config.toml
dataset = "telephone keypad tones over noise or synthetic speech"
train_examples = 39062
n_mels = 80
tokenizer = "word"
encoder_kernel_size = 13
encoder_stem = "single"
decoder_activation = "squared_relu"
decoder_fused_qkv = true
decoder_inner_norm = false
init = "trunc_normal_002"
learning_rate = 0.007
momentum = 0.85
max_grad_norm = 3.0
max_steps = 7200
Rows from block 2 of the audio encoder of a small encoder-decoder audio transcriber, named by matrix and row number. Rows with one number belong to one channel. Each number is 500 + 25 x the weight over its row's rms, rounded and kept within 0 to 999. All counts start at 0. Numbers have three digits each.
After each channel's rows are labels from the 100 clips, of 14976, where the channel reaches its highest value: "loudest band" is the band of the loudest frequency at the time of the peak. Only what is clearly more common there than usual is listed. The data: telephone keypad tones over noise or synthetic speech. In brackets: how many of the 100.
# convs1: first pointwise conv (encoder.blocks.2.convs.1.weight, 192x192x1), inputs 0-63
# convs3: second pointwise conv (encoder.blocks.2.convs.3.weight, 192x192x1, transposed), outputs 0-63

convs1.59:459515501504514490563492544524489490402477490542497491503508492475496497498482513476510511510468552492509506540525502496520492546517510519500509481540468464532469461493483485450537505528521492
convs3.59:483493507510458497496455527492489513541551488480544477515469476505551517503502508526511503520486522498538482480469528484490514523494491548432520489482513477499498533497510522510493472490515461
loudest band: 1000 to 2000 Hz (75)

convs1.90:518475472534507489486449514551514493522494501455478503448493513480525532469550501510497550523502497488460500514505448491495484489495445501541506482523538502485554532507473529523541472497501540
convs3.90:493546506491531515490486462507472495530520507537497496513496488496499508517451526492584483465528505549504533456513434497523494492501500515474515505484510493525511515457489482475509466529541529
loudest band: 1000 to 2000 Hz (52)

convs1.138:509506482480484507456445528516517482467487472517539460522495522480545493504503482528472503502531501497442428480500495504466514500538513488502546536469516502498489495511503502514453525496493483
convs3.138:493512508512519456487548489512517489466458477488477476468522529534511478481511547511479520507504489476510487529479484504481490509472461514476485528511502445548489501500504472525476519463512494
loudest band: 500 to 1000 Hz (46)

convs1.47:475499503492509504508490480466475466467502472477450503474508492489501461460495494483480549501522483526505501549512508495519488505457551478502518475500553498485445502491494553530503488497496505
convs3.47:495511476508495493479509487520492485492474532454488481515507511488470473523512497536477501514484462535487500581492524448545489473510503522470515487538516524509527505488532500506510499552525506
loudest band: 500 to 1000 Hz (51); 1000 to 2000 Hz (49)

convs1.35:482480474508508475497510471492492463526473485438482528467553492500510483513528486511451450495514506477462524473514464492507500526573514510540505507493426497507487499522421471475505517509493468
convs3.35:507498495505559479527472518511497517450509491528535513483520528504506476526525553451496512508469515484465461436511491493473508486475499490480479498483499543470535504518528485453492518513507467
loudest band: 500 to 1000 Hz (44)

convs1.129:531515538507512502498507488535506511490466503515471523532480523505520498495472533522497499528536549547516560511469479472510481504481481507511491477535468499514546463511529484544503500494504470
convs3.129:524542528466512523489504474512499480526515450511512533499522487492505531498543538482513479519551527502475512436480493506531491524502519536472536514471527563535525516503529520489528507422524481
loudest band: 500 to 1000 Hz (65)

convs1.175:476462542513496527519522477492500502505477499521496487498468492509531487466519466494479460478475474512481466539528498514510584486497527489490499513530500488508577483509501522481540508499502561
convs3.175:468542491484530485519522486508484525525501515507483508483468487513536523504435530509516492473473509495523456491494484516530493489480501556502491476525500473493523497484490519518462515531545484
loudest band: 1000 to 2000 Hz (68)

convs1.190:471493509583511492533486537519500481528506518518513465472488508514518493502549524469512495474491459482497469466495493443491473514553477510516482492507487476510486424502502514464489535501533523
convs3.190:492448505467470550502465423513494540513457500515492541491541522517472516489462491528536500479503449487508497527530497529477509501580498507495463439482505464498519506509545509504515516545501482
loudest band: 4000 to 8000 Hz (29)